config.toml
model = "image captioner"
encoder_inner_norm = false
decoder_head_dim = 64
steps = 4400
weight_decay = 0.4
Rows from block 4 of the image encoder, named by matrix and row number. Rows with one number belong to one neuron. Each number is 500 + 50 x the weight over its row's rms, rounded and kept within 0 to 999. All counts start at 0. Numbers have three digits each. After the name is the row's rms in percent of the matrix's.
# gate: MLP gate (encoder.blocks.4.mlp.gate.weight, 480x160), inputs 0-79
# fc1: MLP up (encoder.blocks.4.mlp.fc1.weight, 480x160), inputs 0-79
# fc2: MLP down (encoder.blocks.4.mlp.fc2.weight, 160x480, transposed), outputs 0-79
gate.362 100:487486472469493411561602506523450472471485508493482523579586508572386532481536528515439489449489475418508456438514508484443490520553554465537509558522560378462486566448474540527440507545416566557462472466541561450485457533552404586559432548
fc1.362 105:475507533512521604437451526486569532508527465507504487424429492487574424546426491483550474562532518575489544602497495488526512430497408514501496423503464640512519450534526423488540492481563406452484475613465477585524510516428577466455545447
fc2.362 115:474487544584431533582499439452562355512509514511517508523552481548526482621492507527519507472422452574641523488538537453562350474522469486553433503537470433478551580536423514446547508446434473558521563451529466549580474556603459488568465519
gate.363 102:558449485566559477529537537439495440533531503530491468415506520566427473376451466503445465426432535452473480562537574549547494439573478359414490550521379545463441521510468457542543554447523498428514540575514510478440530518452445572548397477
fc1.363 100:505465405444456499484458554468545648468561504432472474492541546558461589480559502564610490490494453502448551548493441450451594405475498539479527429531538512526507469542407525437527590469587519482529445410497446490531448489510491429486474623
fc2.363 091:528527500455538490578496494461424409450384508540406542477568445502523542481530480533520491426488554568537560478434494449489652505415504546527527484461527462449513465582498445488490585529506503485498476464470549538487530548487559435420527529
gate.364 107:438502561473499515487508522599504502484576506523502545478481390526490510464409537517393483450532526578477431568508539567461509390503489448440485551457438490502463432518504454520551467545449553530513492460486504457493520416529508594504481545
fc1.364 108:364487470438458480493486505529528559570573481513510487502460501595471503415414555502429524465541578511455504568504488501507503442499586400536481550448446557485454416516538488432496533534374486541525457540463519393503428406521580482456455506
fc2.364 093:518590590475485494527551540478501453464445534463513580489536404537614543523502486476404534416413477451433433487458556524434507488547456585522489453511450527469511580500381491590535510550516483596499511475513449449552502488424518507479498520
gate.365 116:566494528511527509515495430468593473531474476418603497402495480536477468486483513470500493488489582503451543549519535514542593454417466455512493521476504582525593499433459397411488488431497416450533443458450480513473441537498515466579539443
fc1.365 113:514548469492515508469500447499575520519559582472552583393438536547518531495527448416464425524465544480499604377543484492532528514488474436461446548475485478518571524444500517421499529528453460469548453452440508490534405525502530402560547485
fc2.365 117:464555551526476551507520475373622574536538549425594501459508427496489568507485536478490459554571591519592397484578465571513480505535444519534481512469560525400525517455467526484498428541571429499426497461433387570423449514464497428468457485
gate.367 082:534458520554509476571455497563527405468507458533450465581445567461477553578496516512514565537481489489428526516473609472448483473511493509508438528569510437393578531544516476402531508462574433523586551546499500489493469492451504565539496525
fc1.367 080:578540488485514530501466565500532472515485553461450462501581406511560487466563549481568524474525495535555523509457472483517592488589537375561403482440468497521569462606462474512455489547547393496548543508558543508541503576469439564569536547
fc2.367 081:571499522536485619525504436459520507549432430546459485460546498511462558414507521525460546524446544508472523380487472528557555484436469502456530592530569462479564464564578427510438457540562476462454478464565541483473514509488600615494495499
gate.368 112:575577596495478609605406481512468446488476491407535496497427511587449493532459480499512516555502552496436503461532513465522452477503417443508480587487538549512549551485484486453485532459494492548453480525446490491559434465488536444590487569
fc1.368 112:541600561454485572574436474571479423467487543402509481486442499609466501559463465495539504528494523513461461477519535493512466508493458471411514619464526530526581565497458521475466535470522511547488506498432443550498421473553515434574484576
fc2.368 113:564504599503549521482497485498507559347474496575520455494526483496523525486481517535441439556474456535444428474581567567487544503516567445455522527472372451497489399484609462488539502486529506459476407449455569511425495456547476542561519507
gate.369 106:536409464505522561536447523487503442556382434576538546442499545436508533488516516462519521435511498443440490519596473491510627476449438488623453444435492578609461537455499537478490483448543446486463537519592419483478498512602514546462406452
fc1.369 107:502583533470502396452522480501514503467541509467479460540461431566545473537510501480415470546560507514444529471414464555473395488552581501369502550528473423443503481503540526538439507485472523410488512498411554554487485487468563449480553555
fc2.369 105:541517514498513513587573512408558575497415384553640484496591576592574471549470459475555551490506460547526487561527522523561496503531429491484589451447550545535461495548505512483529488480523413509424446491468455522574472556512481426510527478
gate.370 101:550551468551465488528446561536458506510562505473494511527433577443433424479540576526514491505526531460534512452489501609482446579583505536466479506504349535537455428577472446562464466572487605552517538490499500526512490473515493397467441470
fc1.370 094:567416496451499545521586483476489373438518495468454413496569447521545551498524453519504552420464457581424557534528506526548522460468544480594464559475604470545474538526511452434447528458551467529561522429455556484489482525541434482458496472
fc2.370 096:502543516511440565497538573440523459513596570545526478472520528440516522479482544460492456537481518527527534415537556494490461531494457517542417567489452531489483455495528440407455602460414444506457532573486481486449561518575526462487501519
gate.371 094:476427541501492441452432558542510447543574533502400484499519502548495512480492520483492484394522486507459486535479587531491492536570611431547434493524462499517525460488568547586426477474582513588470475452422516495547448504529464507564577467
fc1.371 091:510554457498518544527500448422533590462439407524588515500505491471550481495560448503465522622518487496498559456490390437558464504459407606481492500505549523538459515555426457468565563532425473453520583585567476521465533461418521488430413530
fc2.371 091:541543503485568490596433540609529438555534596431475495470449464532471492552609474466522541442634555551558536574478450508500542385490568529452600436476547518533548461490538561515480508515567501510422484518487630471532628574501521443460479509
gate.372 091:515534474484494620486456547424541530529530522464490490513438477505463602586504450558421496562537485440579536571532484509486506458443444456460530426449523554599506386515445499454540565564531375524553525560591581435593487488446479562411545575
fc1.372 092:479488487503555507485520527616478428426467540551559511454533576498509450432533516427482522465456519544475545458468404481527522475488510414521441511505508437513530612494509598438483403436515458475457534557431454499450493416619449351441513478
fc2.372 098:462555527481515415391510478527521555357557469545516526500437541424560467519439498575450494477619463434431474461528514442507612402485502553514503548595446573573455399460537409492486508472536517426472497516484529483496504504442472520442427547
gate.373 092:486524619504468573503459474464547454465479525493408512473439446460415458498463497512512479516547500478500435462483515480589438541481525549531518472531577527462434529510505538538550453451482555467542432596577542588480460481452494588533528476
fc1.373 091:502545402388516386466556574525499528530501510487549560531509472560518510444495523499502554461467566591566489573529493519386541492500510476536486545496488507550547460556490451457521587509444445456484600418497392473532557535458509423515488552
fc2.373 092:539500504555498436516504523446421493556496604656487474394472515534475498448486477429529488423512488476621513589507451553406467552565529496462417479455512530477468492458533547506504495469452458435497580556478506416554497408504474462433553525
gate.374 116:508502460417520470495490502523521412551483500501480520452428502497553540545496465509469434547425447463575570423497477554499539689544507504493488464484495435555508436454439469541526507533323422542450428457466562422463526486526468378489498467
fc1.374 113:529480511586485508485505613479467548530555545574495521517471532530459473488544558508510601519486490518467510511461456497443521441446431503496410413463486528468492548466540515503558450426509485423606377637530470570581493524518487613522477527
fc2.374 108:494510489489527510504473523442571554539425521415516485449490520400482548611479485426440412499553524538478415566585518592469474381465489494462603584520508475599465420553584512489461558453449496434536412536575478572470466524501555509527462497
gate.375 094:544483585454489431550494538487429470481560566524533498443528498526503532489480455472453407598447464486399470558605552466583428520387513493470397465524516458534465460491513518549469359469523472538527452462492478440475466357474464598427497517
fc1.375 089:505524535564454506514477515427574515413546470517534539524378538590548483549546466492505443619441517505439549473537508505539473461536560596495506477478564506608441502512530464537440420479498446531430576433498454446428475453511491512486595533
fc2.375 098:458479447572503580522478527457554521499498466513411591500593450473480489517494538425531566442521508512548486391510515546450455440520524512565586553558465533460567534480510544543510362520433413450438510465479520562430547479489542556561549508
gate.376 101:511451554551571510443495435481436519530504551528510552534483554464470565588457476462563580533471538402488504452387467523533545544471466498537498463426459542599443505416477505474504538470476447492402476457513370574494460515551454553541677511
fc1.376 101:438525442417413479483503512447477411470579434538553486505491534428482505595520469511416622461589494486441499516595615492532603555513485596480471505544438505496503473580552418523462463527556390504494596501447550487444536449476453446456592494
fc2.376 098:543517488496502432460540415446469550508466523449527522519479437490513507589496463596572578545433548474539577503504433589491535528459541494497423537490519542403431490585469466501534443556641478508433451515551644431498531413537513518505475532
gate.377 095:403499448523534423553511529454449550444414449454431546460564527547519499574498443544537482495567503505565449466403527508489484443501562478499469482576398392478508489522564522525477441472442453558566536452452455479466450597481448474498455461
fc1.377 094:374455463470510516525486502504485615469484486440432515438521520514445427513514428518490522552528462474438443467496527514524528419423540467503548533500492489454503527500591443577504402494497499630609498506466464611426497508468450478541515496
fc2.377 096:510491415480579488618470464433454541472525490475372498474505422497531528558505504460632506470502539514549441563590485593581405464491436516490534566467545507510509411439522493464465571502527476510562636534426420557596562471529527532477488500
gate.378 096:517511462554489541487472482462530500516571449535508484539508507539442522429497568557382377515568482529410491471525484498452486532464492405535496553358506522451511541549470519378551509487536472487478577431510521476504507525569523598543491485
fc1.378 104:441459588421530553505500469563429431490456477471449396485457460464523515526557413451511529546509542550573597494506545478437406484451508446457471456606420525617515512458509529526545482429480587504466540464490497552499416467481506362531540489
fc2.378 106:567481396497545558461508572440517614636414473424455406480499499522451494571498595474490495518444555396584512464505452425483465461534545515482590522491464539472534481395514500467482433515439489518516489449519468458481507494487503454475603455
gate.379 094:466547558528460444499513487583441500473533478508502506545516505452470469553519477479551513437526434461530532438460468528335494508507498528475518523507506460525522434508536474532504494491463563533506464582453435488425452486451463478541462526
fc1.379 098:513559552468495434480497514556363478514464451595471460522443554454523520502501571547463601522456448515491435353511565540477459530449594491500467428452455535524480480512542495468475472462472483451564462492432473477475375500489477404547461458
fc2.379 100:511536460525512497508482467519509591525516510492454403485391448534427512632578438451549501476570532539537486518492475534457478433398378495498488453504473540499463518467502489448535489474548486456537528530557497468502421437431480375549507549
gate.380 096:449440525478495493487456482385512530531573541480483528442445495537543504541534473547489482504570522398478487500535460451560551557405498392515444514470528422586507556513567465517513536463324481566484442586541474511441436423480430558502505541
fc1.380 096:486441518474509495513476487418521547538573552482445507446423468500558515529554452550476489495529540475483459477508454432519478558419513428497523550483489402636497568561579463532527519441352448555496419556598451532433453462495465542516486513
fc2.380 102:527435459515563541538562525416573560473456516412506537480501559468524506500506506424480522505479533422439481552526391513446442524512443518469420464500517489447478450546461388485489542536582494610440522498462477530528501531478569386462557496
gate.381 098:555494491509450505514562529478522551500549534566497415523548595474563392530415525461445580514493491439546584592437553497504486448503515435439572512462467472566522548433525596518446445494512508440521474487510472541497473504574400533467534419
fc1.381 102:507473466614395638404565526462520553468516484536427496518450500498517420464458453505500539474499434435459563550548534539622462481528564443523519474502432399589448608403481581488521497467466451495520579477560506507512468521584505469478503481
fc2.381 095:511512478406432462466536548469537497472463488461523491513407471504487496501500468516529433440467587412528447403560624573528557460570510468507509411421363476538503534508566475603471549509445542440508443492480464529449445548448545433551489543
gate.382 099:566502528480426496450478471502484397472531477508482516467522418445484513537426456500549557579507590471488439458456440499495582496440459536486584471466513442516511365470441549482457587561465460480485446540598590399449503541588503499516514563
fc1.382 097:458452478424493442525424445452545530558506560474429485480523452506476521476514471480500612473437545478502516478486474555549485542484523491527620406483445427544452420512512462457437527506411493481535444596582527421423478583569479435553522521
fc2.382 097:456481437454481547482487508482479511535501466535517556476555526522515578417500490503502531480515538465563557483582554503478449476449483498502565577509403523440567570537563607408518578410444464466490446491516597464460559495466482443514412479
gate.383 106:486505484489489647448566509572576473440500474499497501378491447576524536506425561492531494470562484511397468509560494493470543446568438425454575533523501552485497544536537411495475570488574468447485503590418524553442415496516521472507534500
fc1.383 112:529527482545449555513485534517482568537514625554589508427430512557409532480466495464506628540454544501441420508470521478466530576420534429441558552497499476540520596416456440435501528512502528425579534556461604513497527460477536401456468468
fc2.383 107:453482459546458399476508528463463509468518492493595491480462469443518428541474525418449497503532582479353493433593484496538581544622428498518542508520468493558489407507541487579557514500506430456471489437478494436481394580449551426494443585
gate.384 089:539483491546484535434474527536526454513495455420406496510443618517631455427535523525458438543472399464531654504466547466531565467564502490513505494487536409456512490501510516475532478535534596492524525470456568414451425483475417525486537487
fc1.384 088:375534490452471456605457501489419572409510513569563481554552419492450437492488520513632582500576550480478412484564517515529390400459471401540453509545468514508536480488503535460442455443473471463490480490519479518560555489461576466501482497
fc2.384 091:428463408453439460447542470542491541426530554490523462520405532509407602619512486521492496504483447571436487449473464483539505506520449518477473555468529460533541484401444542488506519521453538431464478520569520526514442565538597470481501429
gate.385 104:481499495485494521496528528503562407481561606407496542573416422428445518468462509481578558487494512516516438414509411399510503492452530423486586530430503517473473602461476474592490476522537443456462529562519484490558506551543519602492550511
fc1.385 105:548538487525466519430469446513517572514454378594498499463594583583520476498527505515435550461463492453490504515501532557517541483498464527491396474548553520493494386521468535472522528467425571533550437413518503554500518519464497487447491466
fc2.385 107:552475544498421544506472474531471427587475600619572541479514517436570458482519452456586477491508444442474594478482492577560505538516453540560505428504510509494509569447476452528554493504504488458584479486578401506446536407548473550474517449
gate.386 092:472589553537559442525514448437443522416485479444534460507470529459484594455468471560458508501442653491518492568509460579496465577456483536528561524557410464566522440489539438462502540536534484502471498534575490446447442451482519481488431513
fc1.386 096:467404460491553585501529576468547499522524516461509601483422480509494513522512463482589522520549446507570498532560473463492493403558488553585480402395505518442576549464454504534514518417519499479537473539525452568499581504519543598555505542
fc2.386 087:442554410537523568498462524427523584501449496520469508500568497478494427492523497522501487514623542530535460499488529448475473529487440480515510477456463535667538521539550458365385521557583510440582558458397527481470404567524453485543498487
gate.387 088:569500454509573509497442556439478556524538515545413465483475527523513404537461569454461519548473443423428464609518378581610505445511536484486410499549524492451518454545531489510516592566420558490513464560527506501476529428547555480429472477
fc1.387 090:538538486496553473444483495464465504470551506491479473514485488506487528658508651523473509488518528439447560522529413554482496501462534557540502562623467468457506537565569445512568563503501553464393508526536451455487478479573447517425481431
fc2.387 095:492498511500505617583504544406554536531516466526533537497554540515463487556483508397513491487605469500468488549487466465437441535447542511556443566550493505429516473569436507468554430448556558567525501536573474640560429384511527458514476560
gate.388 093:499502521509499468528480511569495444465506446565528504531503503575500552497428474515522415495516534600441425508522472453480511550504477412593559490537492490426473404447423455429526420453554536529562517528443594532488520421543587532512510457
fc1.388 096:529562451484525490472543481440473515438512553512502526442423536430508456429544528419579609457555434494490545483521548419530487561535513530481455519472466499507598499454555557558435473522488473497472562370590467460485569483439405429459512525
fc2.388 097:572542509573523600463410555491548571547474526480491492484636481496451560463451413452484464558486474418597451444498531468618483459470445506539437332427509580396532551496531487525474513467492531469551499506530502530516466482467529523487531432
gate.389 100:547509551478456462506514500498523454467479558487569536469497493521543592450476539528484604531561431490445451490581529547563506599478393573485566453499485506463404548559409550391491459538486507444480485494501525526456566545462543466495456509
fc1.389 100:562496459491486535521533530532578463527462543521422513493652468507484478461426521502542522508514491518425472514412536519505551598470477497563540430497443545543579540455494459428585429563458487507501504646549486550530552567487494537472475469
fc2.389 102:514448517522503469482558510529515472490471477554427500528533420423468499493477475442430540497445529474560503578562522521523555579446389472463530542524465445568412459565458513517454420457536436395399516530395463563462456481476521423540478459
gate.390 097:485545495514493538464503433516581539535554439514472446454542482543536528599571548573608590455443533487488501447483426592570567546534461543457582492487579549490578503469572553485434364474476524485397503444467483514408556448515538500482546500
fc1.390 098:540459469456544446509531525442533551437353515462455575451529534495501474453475483561460438480521456523553426447450609476489540434557564412576415470453525500501490493503420477456433630536482454488478448578537513489515501552527465485530487415
fc2.390 087:508491595556401509556499454471441426455471444534524532540524518498466423574521547490525478484556540485476480559524510518489356491527344540484528602478586535447535452507453561458500446528466440462503443457407509425569542528429506491519506443
gate.391 087:415584509439426536577602494523500467516465435581487573521575502557496513390477525531492500433536511539552509488508520472647504527484498531474414563447480442575482517535509434406525497518519469487517371550445494542424436588471430455497500506
fc1.391 096:568475487491470519546513401458571510549428541536526519462575440501490511597566483543418524490408459449424499504451573465504468534383521504528493536573465589463474545434540614501511584489457497526508436505472479590465559490431487533579499528
fc2.391 085:511563532519533431476493519490538480530480502458570408515441526458510489480478578583455538502440425444510537568453387558413464492505576601470458566482499539483545504464495585494488523467597465521471511505599531425526521508515499466510484510
gate.393 093:424469420412523586447523514453440470487604568540521527430494482461417531538553571436485510477444508487568449463495510588530518453405454457494421391514529568544502505461580458452612537599433504492505501520607442478536515519495502569485538454
fc1.393 089:434444444452514584467510531454469446452604591511506516485503499470458541551545587435495507460422525490576445483490521574546541473450456467486464432521510554579495506453565461437634546597433525510507490492561438482562557530578476574459532511
fc2.393 106:513427514442529514470517473450582596578479449589489500446520500491534540546521484428448602487529507471586467517567451477649446492484529529578442453503501463456568471381516567468485466477537496437433496561520487535493533456581542472574464496
gate.394 112:476468489503427597565493502421557490516494542527434420461592474497435476451563439440551479501532511494439437476540452523407471418443519497496380491458465553510439465492523471441515519576510479563472530491498440566411482515433521445457399546
fc1.394 119:552602564543555537521483545550420507535479406550618470494453530501513459496484602607491603499544551565438529495444377482520523539440462535543545572532481562547520522409404420508492514438496421423569525549466491485503489524553509518564594449
fc2.394 109:484498523493476597466525409537502492577419595509469512458416437444557494506491520478503445528492579541438516471483514508507528475493616521468553498522479539539424475527467424531486436488455531481385518431497476508538508533598612489387540499
gate.395 106:528476419428574518465539397552466546533472530527581558498513486532371483522423577464443492502509497566500525487538516526496483522443450493451546536533480608496414466460484512456435574523509505438428530454530564436424459544511486490513457508
fc1.395 103:476551591578401470537411575480443429457557478457404467492506512441582495467577419549503493493444516473496478505433446507514511477532536603520403495483499402443537509554539489493587453472505520574567446523511442549547548457475460474457548501
fc2.395 104:498577477573512493498477508572532508539510405634483454494548485507542494466531552495494597526439490495559579521418478462563501515486513459505501458515343533484566474538520501437452585537491508616445499442507423471551479427483491523570478468
gate.396 087:491517478577547511486532490472428509444474516560480494525420558518506487502500522458387498443456557469477572585399514573517466509556470495533515495421491534514522391483460399466481547482568597422537475450432427448518585532557510477559419570
fc1.396 083:483504493478513441547450515572550476611445438515460462512597425434479492493553480536598556532535446583526478464597443415541452492484523515477515478464488503519545566576532606541519552528399450578441489519540568541471415443467483572479527411
fc2.396 087:477463548573503392541536568585491617528508506478532521445424552447545484463522598630457511499534542531504488432523438527480451501518445557526505489531440468521452442564483527414456465515538485486488565494499436500460513472537505517528529550
gate.397 102:557521466479495479509440569386510520545518444490440477412537548447543501586490503482465559499582596517578471546619490436511502479505496540542517436474423541460530536546534436486484504439449448515512543440474530496464553458486469592494463440
fc1.397 107:464557514500501475455396472389565465539483441494464537463538503463484472588506537484444479539512488529597472549611511421478539406461484556400452449532427509517558512519499479491442445449515441501451525534521450479507546434457483546486410509
fc2.397 103:495449569534580541586479470437442502494366642468437492501585457479475494518504446577533435535454482423577478427517481517451572492550473489534502581513513494406593467532446452524489512566527413469524557546529481578435489447478574532454475515
gate.398 100:530462503514555446470516499447554494463513421509525464576482403611498478475508362466594451484418510562396499488460537374519542507491483406497437503625451480526546530539451528529459458534520477547495551477535421545475460520532494510459491473
fc1.398 096:569509534442517428489407480493446462544518538418533487474561528486531528527476501517534446474498560478561548512471454494434410410471536574620577522447547521548498554549426571480529616455460406458485525498429533473401417508506439467562496509
fc2.398 100:508500482453528453590506484366412562460443547406550484485520430533476563466502576447533464595556512467546459382382508485542512500494429480536464511430487486508511478457566556479470358472455561461552558534485549458449547515433451454385501534
gate.399 099:572492490542544515466480444421400551440475417366615486428531485490487518468483506486533502499599484521472518441439532473513534575614528503482459556481450468472560503493502507565400575496539424468386491481495539469490483482521502462414468511
fc1.399 099:533416474490494434493461557505531514432479527615533458483448507510449498482539431493453548524462513480459496593601484459482372440358483520504652466534518503519495429552577420475503453497467551392564513533477478475473526382453503580582494489
fc2.399 106:513419388483507513562516632519454453582482514487520483461474491489483453450476564522540433517483425520512587510553486563463432472508463431478512509557534546454525535559508504456523514424484458539519420429613441515366473506500444587456443537
gate.400 106:560555524543463445455513471427576555493426466515475521479548496507425520446546510526529477486415515453452505530514378476533533572463457481425488547502519430439601439479521601445561551496450520479550483510532444428552489564551482435487525549
fc1.400 106:478467483455601457566469437490454408571446467479510516453426523497592568575426471532485372477536544561487577588535549531474459521402550495567419410502445546517474546606587470503626457531611513465491492491464514529554462445499530515503535511
fc2.400 099:463466495437531483505544510441424511559582431586481492475510579530523462421524540442480487532419524476513491516537562487422448584470476510523498510519506510548442520351369510458503442545486510531509564518495516499478476526507417471435500469
gate.401 109:552501550486513505636524480476485451540590540471607504468520544568555462479463527478593457382481468425452584503435557515565533446521533514551565520614440560440428477604473513521610430545496517470461539430490530467460463486465484522505517580
fc1.401 113:460532517491460510352474525476496531491434473544383484482522458411447560549547493492415554588547543524595436482516480479447467563483453486412403465409521445532577495402487491458402607489500470518560468559550504547529497524542488476506563453
fc2.401 106:477573506544481446509514538458564553547513486508480486548541489507504544512480471601458525465506564563455523501447472603449511493441575483540489580561452454543479580555481379523513511476519555565479419526502542409524520398543586673499490449
gate.402 111:539570546593503380503503512529523578386367498477460501485462461540561559423512484506465446546457553570502457513508517500467471425467498567455467442537458513573429434613461498540529463563462578430439559514545480505460468500479464580618489514
fc1.402 109:465404480385494621478533482496463442600606488519507480513542505457460462548484524482558545445536444381467545491504495494527498588472485488477550560474519457431607564383504506436501500488502417570537437518472506489540537504503518435403530518
fc2.402 108:456593489462491493481470482449509490531492522415603501413454439473477494593444543521485503469486508488483511500543507488565516474488514542513535557559464567552480473440344498490453391475548529511559458597482516558512586498451525505527521496
gate.403 107:481501429534473516495548481514494571553543415422443490538481529457480515561512526539576506498404486364488558501548452494531471447474539484618524411540531512406391377540510549515468464551383515569512449465509463485576542398460523497576452412
fc1.403 110:505479558456502405496472500520517406442532568583516471420512538578483519451497507396432453482574502592553459532540539515422591578570482467444497530494455497571612617465461464528473518490589499414543481537540521512509485556504554480397494508
fc2.403 109:503433387534509446649478489465568433558433482480454559486610461583470454488495508464571495521531428475435541356484536505456572479469516559507443516467503410509479404522498435474519478502480532484525466527495520494505520467504500444443521435
gate.404 110:498429565547495501584499522529538551503581477534474484502542566578461429409499471534467495528535503543543549428522489571480429449509548538503468509528400462537586470553465479513466431540532463482444380438461420455479391430416532533521495548
fc1.404 106:548617449546520530461491492515489440483470503516515474523462482408461499583499515452477457441429403465413527603573475440510569569453472438485504504489580519394456499494475492431569584472526502542581573553603528557468588566532466437489555495
fc2.404 110:468546518542474526531480507601451578464514467523561530512412479505487506463535501522500543505526449511573591507527540426514563598514652548478565414540534482547449479508475486515527429465543481397464511440463524504549427521474432466476477485
gate.405 103:384464457503455472510484545466558485530505472504471564506522563436475512506490473420405504574487494520540520624559508537548583543520455535475504582452477458525489512515513504547535487458478502518563479542585449375447575491541416454479505492
fc1.405 101:598539566489557531504527472541453497497493508476516415485467480573505475508473495549594523402559530483419509372486463443470401496482564476503422418560529487523515478482471494471486505539492522443426514462421495598536457529475597605507469505
fc2.405 100:477442512562559424498505484461503507480577542499427509456454555493540467485521574426399540523472594565463464460474574444454564614514527524487448444533560484434585493619521551514500453523528522397436506507548577554567489496498563541430513464
gate.406 102:477527509422482571540553449540545538488466513452567525449415590487453454568479527472503616507531456530523505543565492515412537535428432474484484483498567470465534411536460468449571539525482507541525420547466480491547437536445492468382549476
fc1.406 093:517501462567497455449453547508507471524537483547436460521597406520523543479508470515516421519518537474439518422430497485556495495532560460564472469501458505548454613485556539586419486492481579525495597439456527510471515441503459564614441462
fc2.406 098:491522528512511416519544526441432530407577518446523488527536539464485558483597501493475493516622483494521484404450481495487529535571599466468506509511540488424463494521543581469553470451479444535482627525533535525613484466537428561530508476
gate.407 099:543440498556514510527472388501544489523471526462501403459510416482535567513516435454556608491437587524451434542482505505485410445517406533474524581497512472450564507544484456563481463532395514578586433546480518471512484450637518447567466580
fc1.407 098:515443541522497471557488369524553557509483545480484428454508464495562589493517445522503573525420589576473476493486478484500464416556373489487473523542470468447536527486437515565511439470460502564582401567522510444567555483589568469543486582
fc2.407 105:512538576558496576506533506485364590508518530471522527396518494498500545441475533455607584482474517500546459517491563516505479441488539538471478511598454492551465508529540489544412511467476427444480401498481578450464530590544462490484413520
gate.408 086:562528457436470502447509566450529471571489518488481432397503503580563533518482523575584454548584550478530519540588537508459488532496499502398547518563517482504597566447470551509384439466405563413517513477570487479465463463533376519446405492
fc1.408 081:545536457451492550453498558455484457562528495457461455426535511584528543555493524569571440522581476440512509506570535487420500523481439510399522480580545460503566551473479526499400459486497568427522526496552493521458446469547390542436439498
fc2.408 101:532455500411516524476474500430481554549464631533485441460406434482568457480480569490407488544513455473525437553457518475501461518531512422507438495493480452558510396557483531486482424437580518444533454553510504526490611509424579477442518530
gate.409 102:392553530424557444511442518453475591465527467482482470432488503464562384510502562481531412519547565557504555443448465492555440508600427443464465508424546510509597430533533452488485397550433441459499456479485420394525443466504546364497556552
fc1.409 094:394537588479559522419412439538525552431556510483469495519519508456530425489533512499475370532518545572533442427426507504559468524581480499507438502422531522487601496558543439466438413540487450472523456506470509413492435485465526481435544511
fc2.409 102:586503384459553521515511452557555532456441414549527428497512487506446540595558446589467452540455464599503455470468579523530420547575461509489527495545514581552514530480543562556567446539564519536499490514504480432484479478559641466469538573
gate.410 091:524478550487556475565472552478366414488512444473424448493543605521527509532470575528470467510498527479519438490488505558432403494568477531558466492512426479459488475542536470521499462501512465545465523459612303462424490507553461470548588505
fc1.410 097:458557509554514453500513579485405590567467477526520517412478500416382605496538474495531590517429515466444498470553585518575543501516505532505500501552500373455560442538455488545623522523499480486510481568461514492414442454470509518481511420
fc2.410 106:428539461397505492486519446424445541544519520550490516472428496525514457470415524554558481516466458566413553356505524498580446554474533486447518506447492518517511407522472371550521564435511491400499442533418551492460514446478574467506483450
gate.411 102:494352571543471415510479448553531433470440527443513448392471581477480582460583466468490444461496476531545426435534625381568477501426529533578526463506539482551469545588469426493511512497468530470484479463522548539414437493466580525563425543
fc1.411 096:504604470498528561473511495483436601547540488569478548527460450504539403576419523519541556555511500456490607581465365608439554415557500445376475552502486473487510487417570552470502531520543469537508498530446439486571565497491403530443546511
fc2.411 101:521537559475493513474538495484557539509478443483491467599485472419541497521550501512445468478432456525507488579496441423541444586518540445452458518535463410456453477465398538548512568506375511513468452506423500536581611489594530571494475516
gate.412 092:500512540425477533491522531387416541492494398473544499496473469432481437580467418503471450460454523460491475442427557610536482522465521456501551510478570482436539525588527504495567459428496530506591462508529515528434497582511445562551544502
fc1.412 090:510451439564508451530505432616581485510518574564490535517525541585513571428520596507485530533537486506544537541550431402472519488552423563484456493498445493536451479441459492499429556541531510488423526468493451435547475464494523414459500499
fc2.412 098:497546554516581638496536430509513556627489562516494520488487521477471509441489487508461499482480481540518474420480401445413512408477452411541487544472481398382526591481605580502522476526478536479477459474586567519564422572482554511484510475
gate.413 109:529510520492525388526568550529437511482543534497532478526556450494464553457530491526533427583475473429540439446613474456587417541465509445498535478488602443521429523536443512582403490443446593457573498509449563468539457535556449566463479532
fc1.413 108:487548462482485617452411400443546491518464486436463540480482534503513488549429536491472517422534545567487639574435501487447544462484503600463499503484426554565492432463579530472578491499497445497430508552498511529515542517402499480510536462
fc2.413 113:572516502482488502479480475474529380563458483533551445543498445432532512514543521561510450456479501463526547481457596494574409567532484511498430489467568399432500500504377490432501532500555476571478524542503452468534485542504462590452465521
gate.416 090:500485571563514516525535585423507448427457551525509475426546390405427494463507494426434652475536519519499441511474602569485562600466493442557475500480520462492445567456509475500544491462433453401482527430593483469547519536542536468471527496
fc1.416 092:521476530551454537513489549473464460394419496455507466428480455439506522424513464468472577513493493467495434539541547536488623540376540488511480561508484459532502571503492540443530521470450471486521518444566549443554476506456597373470514439
fc2.416 100:512514554353474505587530534438549512476511432419446544500446511511458487482464476508517502439413499566457542429469554502494440509503456489488426436555563453583426576574510493476450508479565547429465620539447460574447486548567466543574573472
gate.417 116:505435523490498550535440545531434495559428468497468486469610550454397532483512492516526471458428455444565448466533609489487594478512492545515467535509506498542509606494490488372480491543384525510657514555398490451576448456446519522522438531
fc1.417 116:508563522545509434582487487381565512414591525559504504495417512511567398496471555442443498482616509497445501479463401433468467599460584434513570438495437548481542436508502491582527472511609496498419496479571537505457536535539575481411562428
fc2.417 112:511427659520542510481585458461492509519459562473500492487506515489522538473515487509500546472461476450443396451506490457434483424581548516523476558495610505520486460536481495564520510509525504500498495518520372578559570511459467540496475438
gate.418 085:462448481569476542492485477449578449558545572520543455484570618565382537595503460451481480443493542522475509408540412444435539505514484461428557506503539502465481511550496476464487382562487530431441524523496402544487508431355448524496471554
fc1.418 088:484493444512468495456496545523652478573550434564536486585565517503358529573512556512512533484444528520472511461518511499514473578516477375497541558490451479500455503514434547500528454504483495506429503537492444567583431431450453442581463526
fc2.418 085:477409555401536481557447552494565555513467530523404441485521429544580452517477523471558562446484461448438512559439532564580533469571419503483525526508438472517446441493473494563541459590489545406494416485564566540467570537527542518573480510